A small CTC audio transcriber, trained from scratch: batches of 64.
Rows from block 7 of a small CTC audio transcriber, named by matrix and row number. Rows with one number within an expert belong to one neuron, the router's apart. Each number is 500 + 25 x the weight over its row's rms, rounded and kept within 0 to 999. All counts start at 0. Numbers have three digits each. After the name is the row's rms in percent of the matrix's.
After each expert's rows are labels from the 100 clips, of 14976, where the router gives the expert most weight on average: "strongest on" is what is common among them. Only what is clearly more common there than usual is listed. The data: strings of digits, spoken by a formant synthesiser in many voices. In brackets: how many of the 100.
# router: router (model.blocks.7.mlp.router.weight, 64x256, trained with AdamW), inputs 0-127
# up: expert up (model.blocks.7.mlp.up, 64x64x256), inputs 0-127
# down: expert down (model.blocks.7.mlp.down, 64x256x64, transposed), outputs 0-127

# expert 45
router.45 107:480489494521472498509500476518503498529515536474491531469537485482487475454486516479469442519474545490511542459526491523502534436482519515506534516466476467504499499471509474521473481512490506476556505533488482541482503470484471514501509572520498469515462517498516528512499478486495532498479488519493507497505472493521508515475460496474472510504511502507518514466472501491520523514478
up.0 091:511446482535502495487494476510545496499506479513466534528485513515508505504537484497547521429501517518523476494466522491534478496490519490525490516529453523471485463471456491516497546532526491498444436521508487522511509540488467494492514463471494531509490481478495526506502479470515511471501483494510469518507522517520458453520505458502497473491521493535505511500522430478542505486507
down.0 097:477501502506442460484528499540477479519488519494502492475499478514462525497454495473504484518547506502504488523490459471495482523443491494501514543542511538517440492460483533505542498504513505503495554462520517473530529550496511504505495500547493483505525525502520488525524524475481555523543490519532507466484460515502487549522545481491484468465483467469529488514516494530494485521453
up.1 110:475521495501516517522530507486518483503544483517488502494472505499462499512459482466492490515517501548466544541527523513504516499558488510538493515509512453478492464494506489552482455493494512535450468502517496495493514493511513510527513465530484518481496517485486480470491516484487502510507546504535492490517455494510465515499520486496525491521508505513504496490490463465533466474493
down.1 116:513528508530523468493479518482535514488490556475472535482488515517521461486538503480510472514503530503485504478507529511463435502510497529534547438553501501488506515470491434484482509467504494489477451524472517522513459519494536483495548497510471483514533530491529466543506453488532502474499510533518513505510524467531506474493484520482500487469493529506472484492537445524525467463494
strongest on: number of digits: 5 (84); "four" (75); "zero" (74); "one" (58)

# expert 61
router.61 095:484448475526511440521496559478514476511455541480523535532494464484474494499464502500476487520485517514498532491492489507508468469485488499508458502492513494517472509520508503521453499535454494465503475493511456491495530499510483501511502527510517476537504480476480480542479556481453506473487501523549548477505447486535457467439499501498487491530522489517538480505480532537521506479505
up.0 094:529492451444536460514490501514521501452546467505519463426484463528517487497500497509516491485508486507513534488511463516459537560509522506484459521483518487505489501500475476487493511486541487558466509529469485484498500509509511493495506460487461482491470499523498511498514483493546504497500528485485496482528529491452503452506486512528518505511504475495532494522494504451510542539515
down.0 107:541432517522496567495530539467527553460514523495503489477499452462562500490501505481532515504472494540495535483513530514495528510515514515514471533490469512502493496421528515494476502526495480483505519525509493474512500496485510504503490491503450531502505517523492503509486484496428483513487552459493540469532481491513508510511496489513536523486488501509491498500523474514475565505491
up.1 098:532452521502536505492513474515547497428499502510553490480519505485519464461524524537473443516462487491479513490506504485493505487479526526505538509467539536472489490546517497527472500514509530498532479492485473480489478499508485524475424482475476521525524525496468508493530489517537519483503501438508472462512569523518499532519457507522497488476463489536465508514494490538525527505446
down.1 081:517476495490498526481479507486459504526522464482527482504485472436503500510502475521503486469486524482520472514492502532507507472465501469496459473519496519501483506510491499478469527492447490459491510481493522489547526479478503481501471468477505488488492492493523475505491502511465462477528544498535495512458460523498553533500476484484507479501523537520451542551510489496545541523534
strongest on: "one" (94); last digit: one (90); number of digits: 1 (84); first digit: one (83)

# expert 42
router.42 099:510470541516470480509513518493524474512480539484467523515540508480484475452503476491461464527469567482440543479542533487524488488480491474499488452479537502520487508472499490523509511492491522489514505487535453547507493494509481488518524536515511478538490527470509522536467476490497543476472487495537528511534486508516479487506487515499510512512527527454484504503505510505523527504509
up.0 083:475485502481493471512490516514509478495486512513557497513468551484481518508556543487505489464514518511510510493483483480468503508532550501483523524489539499463484504491486478476465515514486549524476514481463480493543533477520529496503464474526499463520513467528480491525446477472522490484494528438555465512498545483457515529501527446493517531450477519493470529534516483494498493495546
down.0 100:513511496488493520566526491499503509502489481505466480457470474509502528481486498500490472526442487474494515522473483474506490520462423497529483475477534444513517459513486480490500476529492511515484478514433505499531479457503510514508500515543500513544444504524478502502562492483548485522522507483486510486516532461458498474479479483473496475504544521482537492509477455470494552491484
up.1 101:502522554514492529529505513558503502526495499580546513518502467490508505508503483498473508522505496525510493499495516531471501511516479502477505500502473519432485491460501454539485527472519542514490518528508474545463498490494487476494500511494474536502517514468510469526507528550505522545500529479531493492487480491514505473467498501509489479550534471471516491523511551468486501490532
down.1 090:466473471442493504506507502482516499500515467485484500547486473497527516532461505496505537490525506514528505508513502529474503507504495439513495517517481543471519552485508514547519481545520486453506536515548489527471519492485494494474495464522513521470488466495494518534499476505467493482478500486504497476515459494497516493458474519555492507476524517513501505518505526508539503546522
strongest on: number of digits: 1 (86); "one" (60); first digit: one (60); last digit: one (59)

# expert 2
router.2 097:445523513491528550525518512469505483489480548495502535519538497476463501473486513488485487492481490493486493464493504496451498451462504510532483479460469487524497522535510525520505492479496486499520495503504487498475515502476448495511567524510505486501500493498492471540489503510459513491480505503495509508493450491514457477477494518483479496486511482470504476447496531514538510487499
up.0 097:523508474519503460503521515518530511457501452492495470491516505505530513516498533541552520484553503462537523482483506481473483489490467492525457518505501531535520503542450517458519538502488498513487482496518504445490482538513480508480518468480479474515539473504544507515515483479535468537489483481491516476522504508508543456501519496514518498480458519495514439515515458461509499521481
down.0 093:487503537511467545455546473507531508526496542503502505523508515525503494513516476493467457520523492438507469475464503557473506515516495519518458508521502515499538537513503511565530446525463477453491510438522484521489490516510493490500516507485478497495506554533476474486522497489500504496494470492490521514503496492566457488514498485475491502472534500468548522492518501488531481562492
up.1 060:481491475519506492482549501471494462510510512527519528505458516460466497482510489520475494494512456518480496525525482516501491476466522487491498504507516551540517522492473561504485518505510511502522459485496506533526488486501517464476458469556523467493511489478488485470500498500513501550521476486522506523526476481480473565501503524486533507492516541497486529495533476490462473488495
down.1 063:517544507484503520497499510493455515471522488504495537447484537535488490489505496495493536482511477499465531503521481476477545490521510464501541514532494520508530509467489493469535513508536541495532518497524471506512499518512487492506479528466511510466428518480513495486468513502480510487508446537479555498520501536494519496530514466499516470522475498491540502483463475486485499530527
strongest on: "five" (67); first digit: five (50); last digit: five (49)

# expert 9
router.9 096:510502538536525523499529484519515490519472534502457500491504525482507493498514473532481466534488475453506535482514516457482499449466497509498522494446534521532478491508524488515512473459475546474529490529546511512492506474488474510502539498510498449553527546479533507485496478489514530527461523517491497512465485460516514512463479495453514494528483502520516495486518507539562497504453
up.0 087:507544535543486532493523541448524472446489473521524529489506567514457526503462511481518495500491517488511494450500483510498468467476500501508503494490518522466497508483494488525503517471452498531506470500473544516496501500520546509501507485478510509500471497503499521510504482465465432530481492478523534482497527542528514492566504491473484504458477467497465523498505517538503475535524
down.0 086:510485529472474503521490501512512473511536527469537505477532467494539488511483469524535479469502514489483516497473462481480479533509510498507469520494469507544497495540526495525491486479492513498475465497515541484506497511465503541482556489557500486513497507487440501497493506539534504519517458455471513534505513502497517486481520499483474438477511484553472514494480489549465514523482
up.1 095:521524551517491441495466506512457512509482506528522518493485534494519509514475501517503467484512545462498538504534502502516521502512514495512482498509471534501519552552508526513501508519491455560434503435504489531537490498484497489516492536511511476534507502542577491534469513490510496486494483474492489451490450506499477517510481504493519514480488484433511510504509521505544461519534
down.1 103:511504493530507508517481479487514594456456500485512458504470506474485518507514484495512558508493510509500527477500527497521497515489460450511515471517502513518465545490467464486525504550509511466498482550504471507524521525482509522463554503511489470473504481521432515496470491536508448517470513531448505493496527507485470534483499455487494517496509506514506507485499508495476501439515
strongest on: "six" (73); last digit: six (54); number of digits: 1 (45); first digit: six (42)

# expert 15
router.15 093:488485530547510512510497507522529446502480541480493544496537499488482497466478490505442487519474569492466516470492502503491477492483487529496508489498519522519463541505511472526500529473467487437546481485499480497494528502480474511501534497504532485547482525459498471528499503531458518506475487533516556520474474499538470482444508518479502490498487509474513517515483541551518525504490
up.0 122:490494544477497432574498498480534506484485464499484490479487539511502501544482533520492458509508503495524531490474487473505481501512520549471500505507523472523508536469492485562476519508467485517511520504549508497513500486504508447481507495506501522546526509492499509463486468493458511510499458517445505497492547511496492446486489494526537492451486488510549511534525480526500504511500
down.0 126:509525492513518461546517478487478458510495485476503490469467482532539516451481520509525491498506483514488500516526505511519514522524503516488488507457506508534471503506548509446454529483480502501537516488482485477497487528485514508554430489529492529534535484505513508476528509465478494519481541559499487550512476502493474525511518470520564501497470488504517480509502540473484483495522
up.1 097:451486468471474491506473522508485513493508491523489510497520482519505490494461501474462466515474512508509493491467507462520498488578528500493535488504526525510513537515544511493518529464490552507489485479476471487463511498490526498502482508481515504463461498525555493548500491541523497471452549453493502473483507520469524460507490495514456472521499507517486497476494471527556551532489
down.1 096:491543483466543487497482466456498529545502511509504488544521453495474500521491500523484506500480438499480490515497495526500505489481504471500499528530511470505537523500493494505477482510531438538504493495484483467469513530500487453527459468530512523484436556516487495498532482488499499501509469536474497569502522549492515499549495507489532465525506472519496499500505479460506493487432
strongest on: number of digits: 1 (92); last digit: one (37); muffled (low-pass) (35); first digit: zero (35)

# expert 22
router.22 100:464498518515502481516464509474509446464478532449510493517513537456488519503494499491492495501497539524487516486503528476512452510453488492503492486494493450496487503529487495520490509512491485451560460538503470477489513488484494501497490528491483516504476516466470536517455505535524490475485514534499502518526479509471467482454514497490452469489497515489512496469485509516524529501484
up.0 127:522498476487506497449486545509488451558535504507499517497489516513495451503505483469502480483514468490481502499547488532493535526479568510495487541484502490472535497459478452531526526490571465539487537478486486502504493529475517515498492555524510536491460510479514487482473513494443520481459500530525488496524467483504463439533492492521524501508455508547524512500506515496503518552485
down.0 118:482548517535509517469481482500478508504519492491491498519511502492445536552468492480478493510504498502512530505474488442513524457484463479485482458507544449500506497515476518444496474540466509486483460542486513577483452509503466470454527489508502493500495480523503518539489480515540500509521543522504471473468522452462468546508497491477490506490504506463525498474460511541497481469528
up.1 051:486507528489462518478503551560520458526488488504490526513467518531490533490515471463550491503481495485499461480471487497499533535498536499519502473517504541469511484478555463524505488517494508513519513484474524491490466517450496513470488515473470478461494489503474485530507514495519426545510525491511512485540501481506526491508529505522490507485500540470534530513532524486507541496502
down.1 057:558550477450499470462480485528500487506477480484512526546500489487501479491534457481481503513527508466502542481512525489482506493500520479526535496536494529503497542510508521537532460479499531467511500497445523507508504510507486540504488499486488499479506462500509459492451506418479515520493496521483501530497506483508509502490513519494505502486493551507483535510539523505512510529477
strongest on: "five" (53); rumble (50); first digit: five (46); number of digits: 1 (45)

# expert 8
router.8 100:547503527535528485536528500509515497518492530507485527527527504471483494488485506506467479514471519463500502460506478500485474502491476524496486455450543482520494503479492491512520481487479510487501499512536452483480517465518437459515527527490491473539497515474471502533508483517500513467457514498513522527487482468504475490487488533487502513543490548448527490498505515544500525494488
up.0 088:526502537515473493487506435511501519482447498513488499479469534501492503449527504458535511539539506501487524545455524517531521487495507470511493499529497530487461489456469460499500499477491522530537508450485482471495504548533531483481524491512501497468518524529474507488513543477466516517519473501527455491466513555525507509503512471497501524512536476510498528494528447486505490470539
down.0 073:522508528524516538528489496508457532512549467512514478454465493496514497526496519491506486531522524482492520502520503475530491544472493480492528390504495518486506511497464522525512491517492497452526467527532489494544508514508461506477440481485491504449462528547516535493472504526518480498503478535534488490523511511483527509528514501523466503496523503507493516487511470463492498519502
up.1 117:465475530505518543497559502551542492502508486522504538517506488514496528501513555513490483506515498501480474516493520540506479493472453493470492529509505447487494499490503515498519485503518492514456495518533510509511506539485494494460538472463503530513575521487519514530470475507487519473513535488531460498549522480514486428525523503493453515519512452520501497503502474507441508460499
down.1 122:482469523491573380500526500523502519484505513501495510494464478469498480521453508541489501502529471478490482504495491542504489511465436500456474489513479497512508506476494554438545521528499547482487534473502483483483533466543503517448499498502499474495515491534509445504502504479519473514495516481482485480513511526475530420528463523506486502519489499553526536492502529494496487505507
strongest on: number of digits: 1 (90); pink noise (32); last digit: four (31); first digit: four (29)

# expert 36
router.36 106:498485486566477499492531502517494482491483515527465487488507478506492469490487486467486497513503495500493515464484517499484483475477582489499469475482551514486492494446502522519524530483557494520545487517543474495482503458496445559490499518544507493498507489498483524509496529525471456485467532520532512495475522464518479519477503542499522504507467507533491514492492528521512541498478
up.0 103:481522524486481470516506530496470462532480524538530526505494515487470483498476489506475479523486545506499477491525501476537511550487515502502495505505519501524466489506534473540461523501478535491493480487554521521488538454499498514498500496469518513533458551493547527473517524517549515481477500477507502508466459481524505460486517531452498503492508530502502550481490556512528513487534
down.0 095:517501458535495568524499481510514513526523501505508486401522506492508468483492522499537503492503507501509447516497458478492550474493459546562474515478455468526501505519484482564507473474504467481539481479498469479517487493498504510500512458489483515495505506477485514523526478483520495463520498508510556485555463482484508558543492479519501535505539524510517504501499479503522495498507
up.1 043:474494581492517485542526543489457481517514511499493482467510502513447473543492514544490515513491520507490483512510472505506486514530484480460466538536527515472521466476510510535477469514506471495468468488457560511527524504473466513491484551450534526498505489515519517500526530484509513519517486479508502513491468505488483492481506497541500529513496512460512478477513469505499489480484
down.1 044:544500488492516515511488502527549499492540499454575531475478485477546476505490539546486470502497492500478532486504516522503508516518479473526532447505499543466467497489486498478488494518504473481520434484488505477537523501518519523510486522473471487494535475490492532500519551470483463498502488500532483529502516465477471526510539495513483471477513489513496498469500522479474472501516
strongest on: number of digits: 1 (92); "two" (86); last digit: two (86); first digit: two (85)

# expert 1
router.1 103:511508522533496509501530479473521484523479517479463527484527529495465494474495470517475491503468520502471506471486503506506446455499493505522524499477545498518467504537509448507457490472462504435549477504483457507501470483504462528496523530512495454516488518517514480508511510506482501488447518529543536536537482512496511499457480522476514513479483496486497489504551524551547533502509
up.0 097:484535542513511477481514505521501499468503483497478510508503518475506512498540461467509513497501474486445442461542495499452514524459515495488518499537512506532493502516533514473502486451466523513512524506492541485498515538493528501540529499515488509515477480515512488530520442497480475521566506507474535481485521479511460526475528518470533489514513533492519484473519495498499490466485
down.0 096:490525473441469460473464508499500512576512529524495470489462521462505475506536470511501470487475528524528462509466492486522499474502484538515489450470477521504520524468497496481471514511500512445494502519467511536486488476487475467506513490505501518525457465465479550496487517501502541510500546495503501522506470487546539484478511462520482477510520467516504452499546506518490464536509
up.1 100:510481448521429548508497491536508540546509470467511502515515496509492483505557514510513458466515530546464476491518493481530511516487492512471551495496505493503504501511518507521504421472497500496515526541530515537504501509501497474514506513507517474535517511505520533506552435504516504491479503534492519539498466474509514505533528484516523525500488523515500504480470456507497514473487
down.1 097:492473462516498545492468467509532530507520463530517534471462505520527477461532491527522495492494509543532488477486502443498518518464509532548470529471484508512548543503520516467525521496489554494508476469487531463481475497500507541489521517491504509461496413538462516494482534489480500452496505485476454457489502453496515518536505486465516501486497506469508489494522493472531516518501
strongest on: "four" (65); last digit: four (35)

# expert 34
router.34 099:508510543503509491521489491460510490513512537499454518522512513496514494495495520499471504548478487468495534539484504526535478492484478472527488548468522539525482507505535497574485488473491505434515489478506463475499501494519442512464507545510490478505475524512509523513476490522499456490466527494524517520486512521492508496478500549489502494502472511476502509524513544507509527474479
up.0 103:504523550475511550504509554479489504505471485509489473491516517513486495531529473556494543482535527494518436495418499498505481517501549514492504515543500507523521535528472507491498468490494484491471516507451471512459496540491527522474501513486506490509502487493510505499497524533527505485478488497508489451506489498491523487531489524538462459498494479494477510502480471497457465513476
down.0 111:536448518496520493527494483479527477490523509518496504498523478429501466536544514494480495531523510471505549472486510485510524481513482479511524500488508474491524496502485482511482490505474544479540509502466528487486517494513486490523458511532487525517497543514530467515488528506455508501483517496519515543539517466490498454453488449464525475510517515503524484499504484496519483455455
up.1 097:496468477465500453486497466513482539482524501454475492488520544495511519517558496509475527539510487513481469478541488475486480538481510499497517474510497532496489487531498525474499498536525476503451514534511509497519493509457527528477550509460521480503514473536484502495496535518529510490490508490493496441469505489481473493508503475517515510478488487515539520484503510507476470467495
down.1 100:526502470525467546541484491482475481507509515564481500510493507501515496544537492508492527485450534510479501477489491484480497465550549510505506461495461476523460497478504450494513500461479512518484483519455509479534515492508515536521522542486492536488501519523518509494500537497472511488543498487507520533449498434491500525519515445540509514514477511505502518497455534503526527497538
strongest on: "eight" (72); first digit: eight (57); number of digits: 1 (52); last digit: eight (41)

# expert 41
router.41 101:498505500535486508506473507478496469497516545504498530538529466456482476522499497476455499536475528482497508504521511520476492487456498505514497509456540453524551527472498466552522545498471525485493512531523477488484518494476482503539508539512504486479469513496474475552500544516491523521450535503554542518523496510527491523496500492443502465502512480502489474497525518516520547501519
up.0 116:500500527493527474509514472491499473527488489532499517508533557488500472553495523511482513447513511516497542510479476505478505508439490483486499492464506475500469460518517489498481515525525531470509497520528479521500516516478501470534522503513531503472532492498548502468560496481497523511505476523525521580521469519508515490529469481470464505502478509541458480473505510560507483518496
down.0 105:482514493468513512508526502541473483536453459516526484545505483448548463481516512496509463496502464504487486516549497494474521488530477510459498515503514530483492516517500505517496491453531505507479494496512491517506539460478484524486450478513516448503469499490500482501494528448481498514463486479523503531517471485492445529513490489503497519520539487548474492511496484500512534471563
up.1 084:536495535486513489530539491555466465497516495508485463535512493520531499485491494502485507526495478449490492527466496473472502567538491460505510499522481496430496527504493480529496505529514512515512515492489479486442523488504471493546484469508522483486512489504480536530474468538507474475541492520484504506505511494513516466517492452526479517512494499476480536513451530482537481507504
down.1 062:568518480482471481535522481536469463528525483504456480511526481474516461501514502497566511506488539462483467471495488515511511521546470520462522469471462509529513552554522491452466498462494478457499498467499477520514487482495490480520519482557481470506546520469513497497500544517515508486497480541482506515547491501439499500529524495493475520448476496538515519513521465559531535471497
strongest on: number of digits: 1 (77); white noise (63); first digit: one (26)

# expert 55
router.55 092:459489526553518531512499476502502494488504526470494536524518461475491531470492487490490429520449514490491516473523483479472490465468491526539504505496493481525465567531503483499493501472451515481520479509505493508487526492513483515511565507544510459512476503493468505515474495535469550471500476496503578500503457509548484510486489521462509529503529506445511493506514524534505542507464
up.0 098:509469494501529471501489509488468527498514510496523504498501506471535498537489482510491491485524464503532510511508494499508491507514508511485480517500467489525529501506485555429534512527531501533460526495509504499495505503561523467480480469459498507475513511517523490487479526521445495475514500522481524510463519492529499473519475468540491504455511478495459549515475489508495513531502
down.0 099:507499572515510494554458485467513476482538520485543479495523534481480510449513523534471494525472477478500495489514490504482495502478500526532529494512501483542501500521510495528491495462507550473497520504546496486494478512481503509473504531525468456490505521471486530499513474515497492482527449521560529507520487441495456496510511459524467501489507508476521502514521525501525520502508
up.1 093:487492487515475507458470472485503496510453482487480502536517501472500480536515505494515522493453515490485491518479523504477460524491532502488519559510507515526504525504509471485515478478506491530499458533499489451443501453483510500539501494502499521486536492538552501531476492499511487527524527508461512521478492488505540517521500534511517510536549497470466480497471456492479479419513
down.1 093:509445503487482522483496516489473494463522523546485478490524449518499497503509511494442477557466501474546542511494505489482544500508501474506505508539419549488514529484476502514511511494530501490517499469469514484528527505496502536447489508504491516491463512499506501500536479524493496487513538538529495482516518459469514483470468500494463482522509513519526485507513503450491511527476
strongest on: number of digits: 1 (73); "seven" (60); last digit: seven (50); first digit: seven (47)

# expert 57
router.57 098:518462481527502495569518445495539459512460543499481490489501558492507485520497515478494451466469503479451478505494466476514483499472473514519543463507533498520482478482519526495471477459499520433550476512506499497495523495480480535528519536539506476494511508487512517523514474523538547493503531524527507537483490505485491490473534516477512474485492488511485482532486535525490533480449
up.0 116:480475464520492519474460460514514474478452490513473474522501487510477496510491522520527545488489485540462495482438488451493497558482474491510491462562536531495449510520510566486489527523467495479506489512482529527491526522502513532534498488532460481519505483508447481505526498478521511476556517539436504468470480526472505523506498508496519496500515513490495505475512517504427518473499
down.0 125:536536510485488465538534505489484542517478460534548502447494498502508502478508479538470481485492463543489497522510438523513530482480460501508459494518458498480487502475457490550507500460469492490502530448524490481534510522502487484474533492457504523472528499490494478473488485487531536475494524482521524514527474532531519482458490490497494493513510524508470484530538511550520529525511
up.1 106:471465448498564431509509528509510485477495488474518490488534549477483456512438503542515490492527487464496504500526526507500477508522510503463503506510471481482524452480518535477500490559527468554518547477493508531469497516501489510507512486512483539493508439533535452526488517509503504491513499524500550482526498519508521452532482492495506515473483502547454508506481476516493481491515
down.1 106:542493523450460519478483485476503499506488485552518470502506474526448489467501488522492491522507531480530490482492497464470533474521547542519495522502516490486514527498528499509482520482486530491496510499481515510502477517503496503485478482534500435507539515475470517512543464456525526500458502472488482469541509506517583494506510497521480480542488517485479470510492493543510503520431
strongest on: "six" (62); rumble (35); first digit: three (27); last digit: three (27)

# expert 0
router.0 099:523492524506472508522472500481486447520504525502495527460543507467500495500509483522489475488475521486493520484482490492498488475477530484500540503457505468518501503523484495528484484500491526484516513483537477500460488453508471483506526527511539464513483517478475509540454510517481526495452505499495537537510458498483503501474466518471511511498505529484541482520518567519491536495491
up.0 100:514462501515500457527482512513496453508459461546494534494484497479505506526503480518518536467504513450480505507492472451470490500544482505518541485539481479516483527502475545509488538472496529514482492538512533520515512518507516469537502518501506504511502526493555489497497492486485531507532482505546502517471511490559513503445534481491480514493520492529520496533468527525494458450531
down.0 108:534542447507447510481471479460548485533481536485472466525522508492480465519491468510470494476484490533479509545507502481473471463482523504506538517485465493562506527458470502522548485454527463564534535494529514523502497523478516492513524492518492527471517488494490494514499503482497535514491456532476520520516507468482487548510548516496502445504470503527505464475471508510498505514500
up.1 102:474501481484513441491499513514486472521496470473507550502503510546532535468477499501494482502533483528507546486460514545479494519510457491477485507477509540485500468501475476483477497482494462545521523510488470506496491493506491496500467505487487500522477509509527537538533499487464505501548489494487453480536479483524514499488477501509477496458524506491540535500497475516527498512467
down.1 107:560521533459480529467478515514470504491479459539531501509513483526472467441497521518514524524512500473491504562517525525513471495482542489498480542497510537496501528459495472520496497504528501533463485528518546520499506435501531524501456511501514493505527483520525503516481489479528450461491517473483525492514496504492505465503496497521482503502497461502503490553523551538522523489486
strongest on: reverberation (86); "nine" (77); number of digits: 5 (65); "one" (63)

# expert 39
router.39 097:487493516530504537487496538440540502468509531485491536529538502478492472504532506516479504522522551512449565508526531503496486487480481498505527494518565530482481521487525459517467507510478492503541449458497469472465512486507453522486520519509482478479474504470476505507507487513488512506480521517501535474505517537490474527510452537458493484534511496492498488512506522535493513499510
up.0 076:509515452545551489473510457530493500455450538472488529499500494507481507524528497473495514525464479529558483542510481523493507569489505509528450522483485502496490552528501537511452533471489511518519556528516490517488527519454477494520499511486458518477504498473511484513507504542521506499536510508476503485467474517500507468465539477549490462505489460473485516481443447485501496516499
down.0 081:506484524489500472510485531514508478481513486514471515516524499507543503484484561500539453505514502527501488497489480491471498478550487525509508493516512501523549475525457501490503512485495499514453499492452511499471469495521512525496568540484512455526523483491515476484529475442520519509525517480476468544521515431498509506518479526502502515534514491513506480530538444510492445483522
up.1 107:500501513469530486516483516474490489483472492521528486536542507516506493519487486509492506552492525498484474527502476524487493506514502517457480473527496489532484503545479545488530521463515512507535522482471544555497513516444554478500458457486505514517512494497496519472473501510456495525512465539472444533504502516495498492498514487498456511505519510521483509498475486507515487552483
down.1 104:491478473486499453496445480540468541501474503448504492485509487518505495462467506492490474498512472495528505482497513500500459475491525521493523550525502500504499530453449516424470511527526475531453524553454505488499494473532550451520513524498530490533508553542504504475461474511480497454492486530500497512478508478500489467483545491513513506485491526515516498489535510484473486502493
strongest on: number of digits: 1 (95); "eight" (59); first digit: eight (59); last digit: eight (57)